Rows from block 8 of a small image classifier, named by matrix and row number. Rows with one number within an expert belong to one neuron, the router's apart. Each number is 128 + 32 x the weight over its row's rms, rounded and kept within 0 to 255. All counts start at 0. Numbers have three digits each.
After each expert's rows are labels from the 100 images, of 14848, where the router gives the expert most weight on average: "top examples" is what is common among them. Only what is clearly more common there than usual is listed. The data: fractals drawn by 1,000 iterated function systems, in grey. In brackets: how many of the 100.
# router: router (model.blocks.8.mlp.router.weight, 16x128, trained with AdamW), inputs 86-127
# up: expert up (model.blocks.8.mlp.up, 16x32x128), inputs 86-127
# down: expert down (model.blocks.8.mlp.down, 16x128x32, transposed), outputs 86-127

# expert 0
router.0:124172133158156168163121071147102099149147148131134032070185130082164164110177082151111174133068081164145149144186174110131129
up.0:148107146140187186136159065076123115112089123151096031118160152136139111117197122118099184118089150148130126171168108104129133
down.0:131114091077111101048121069097123091125116141167157152088088100172119116097109141109107150179149114101163164140121179093127149
up.1:150098066195095140137066176089115084110131117137117147123113106173156140137126170110080031137111161127123068142146117138107157
down.1:133121046107117114089097122102175173153109158169150132112132128178157170191082155096123092081099127173033161108100127164122105
up.2:103116140169101081092138117147101180159146119119074091099074095095131086130169181119144201159181120114130077151149145122138178
down.2:131091154149113212146143180152142103087142092093095103105079121134168111134103104192109176118134128152108140161077147148157132
up.3:173122107204134132102085093120104097159183107143083072125092107127100077157166159121104132140132147155098124140138151169148138
down.3:164103067173147203116107166092132130116118143206111086155135127123106121100145124117095146075152156123118130178134153163086098
up.4:120143181148115164132130132092170124120100129136093172154047197058144099131102126098134165116152123138101072120137123108167161
down.4:101090104107119096140168166113131090217172173099100115090100144126111160190118203133095113096133151124128122170134110123138127
top examples: sparse (71)

# expert 13
router.13:074155092155188137112144191131155142156109146107100105106127086088109167115096112165132108097146099139187160177149129173104086
up.0:130145050126063136127126132136101173083140134164121195140138095081105073117155198084104080087203095122137149130135137063131106
down.0:098130070163069120117119143123077108040126112113164102167136088090121082120081117114129116121153158115152124094083128100123126
up.1:104130139121152132103137145148121134154108130094093107178206114168103127135162110156167204095122139118121085245175088163179134
down.1:148107117118164102135171133162096099124165094124131144099119143145091150134063109185129084161130081139082132103137125142135168
up.2:131167115128184171166175108140101158115109080038108168109156096138118107119102093119144155089095087175167054141163143160170108
down.2:163115082106109154132104106145121122082099104108144140148187177153115193140111022159100149144141089157129122154143133139158182
up.3:159130116152106202140068140100164120119180118151129140110167114111106135145167143061114129183102125104103145209120156128141187
down.3:176084098133192088151117123104093109103114132094156222140095079138134133112153171094142115132139125111189111156130136125161144
up.4:140138097132161176173065122147120080114144115159125098202124134136138148107066141121130076149079086176154078125129148130125187
down.4:155102138143171117150109140132186070136137093121105126126072105165138135105122082125074072157143115147168085133127098180165144
top examples: four maps (68); dense (64)

# expert 11
router.11:153154118146090083105124135136099172089160159084080111199107128125078146093073166145096116131164120123121151146113168044139099
up.0:097134130140154132155132130084167126061172130165066034094154167141087112120115128183176092148141070125125099198134102118149155
down.0:115107079158074129107121102128151082153155161177157115083109146099172133145130093129142134173171068113139154116144177137143097
up.1:134125136147138077097097114097102109139046132136111119078158153132166130152132103107125178090158180128154098121175052148125139
down.1:109117190164134134175149142186114150138097138092084125128116080097133102146172105136152163187151087112133099162113091107079102
up.2:172132140107102124155117060092072121154149152096126136121180042147127100139216124095125140106140141103123184129116147123203077
down.2:156132165127119159082110063096149116135129104180076158080156163141097135099090180120148173080159095103131050079105135120075144
up.3:137115124142134127118179109056115104140177145123075201149138081126128115146119110108133067105191146126164088138135110146158115
down.3:140206126173146070084092141117116062109078125106133163073189141151108154119142142112141135099116159084113126091117119175100069
up.4:072093116158135163131160146170197139154097110133117102149165126096139132092161171135163182132175107136102192115157151089150160
down.4:079101119080128117102153143198113142146138136123110109087175132149105165089044101145210142160114105137091184110130121123122166
top examples: five maps (56)

# expert 7
router.7:164161164149122083145108083108077170105122200129089089144180105165064101168154124163135118106137145094095141181156107057151109
up.0:141073172057208050110081135069169164129131120163133146133136141174128121113113104129078092107110148112085074172101083168129165
down.0:134140138071123183130117127200147135088121122103102122108131126142134082123075138098138118173108142129142204124131106153137164
up.1:146079147149098103126187177153160101157116114137157151135166141141152115094202089135091126170101183082156096102119077097136151
down.1:103135118207166127095159136115090114123144139089082129121138115141133071119081087137127098190114149143096143124155042170144151
up.2:134150138117135186104131187148173172127111198147150137128061123198100174197044107141161128111167102155122073191160094141184137
down.2:159113157106135090114116182134136133098127149133123143098099133148134110132100140134090137134119101176131134168078189109083108
up.3:138147094096112196103170175089079190111118113102059105107102144130128150128125155174149121196113120168136137164084130143087189
down.3:161076145100148090120186169147149162129168079112113100067146125141114189096156079123117151095158080164144177145157059143148148
up.4:171129111115150093109095145138127142156125093116099187160072169090118113138171164098115171101129159122074112059058118138119142
down.4:102149146097074096139164090135156203125160072118118140156080096151125127098140140131126134143065206074168128159088153129143139
top examples: two maps (58)

# expert 4
router.4:085084127198168095156136151140080137174135121079102138111174061133097115106139157131058191103155167114135144185182104122199137
up.0:142173124146106110143113081148112127054143152098173097137169065140117087111098185136083095104137145152143122119151121110092133
down.0:101136136130174183181087111151194127135130139114133117121133099049089116136145142206149069094169096104209135158174152092147046
up.1:083126149121143157126165114117106114174127101119097102117202131064159128141153084114137205082109095119137096067147122121150152
down.1:104132173127144178116136083120156078104118075084117105149153160119079070184148110139119142127086150209147094129155138112088150
up.2:105129148159138118101106141092128116148195097170108187139150102144110121126160131107116096156177141105116077198038111123158177
down.2:130187116096110128046087147119155175151140172164135133115088155172191084157113154147146095112173149144109126145132124137115168
up.3:147130138104180136113111159124109092104186131132176146151160137157136130100117078144115090160080157112143095119113064113134105
down.3:145170140131159154083120138135090136127111183158102106136119092093141142067100112108105181100173119086158122105067110122121135
up.4:124142116178176122147130147152117114147131096107126146103157143164134120116108114147159127167107081126057106130155140131111138
down.4:100157121103078141102119095105175147151154148134153085136128134157102125114160124119123084148114114102174153106167180120079064
top examples: five maps (49)

# expert 5
router.5:117086141175110195105165098106200118085112053155154095155147151111123097113149155159174170095177122082133087087144121179108095
up.0:133111095121187151156101097164174148111159069114120090110084148125135110128103165161137173082128126149118124088138117117165149
down.0:175143148151106129103134146130165106162149127125171167147161132132184178126108147146062130144141111142087135114111114119099137
up.1:139137134141161080104133154108092122116095116093102128137127121091055144166138137112042109126138113132161106154154154183083127
down.1:087099051171138119148101120115184170152119172130155103128142081078127128154105147119118153082147145170109102141114138084127062
up.2:106157158179150118146147098146177119130147110090183083094155063133146144134164155168090179113144122195151154149159135143092079
down.2:129124069100187193070133155094146133156175152173127089163129048124189146126176191117160118113175133090092121122130123102173143
up.3:111108159155152132119090062159145128141185093077154072129125069162136121086144087093160145058182122146097056122137122125174121
down.3:144081161185108127140171110166140119154083139163129139103121116081157172096128115132062104183169144124119204110108125132114126
up.4:112132112132200161142060089109110094101189128111124081086210069118166105137116122127118093154160160153117114070128091147077096
down.4:077099095118120105134159111131154169082112139112073185142125127186161101153128138142160130120104087089122152085138100140114137
top examples: two maps (66); sparse (57)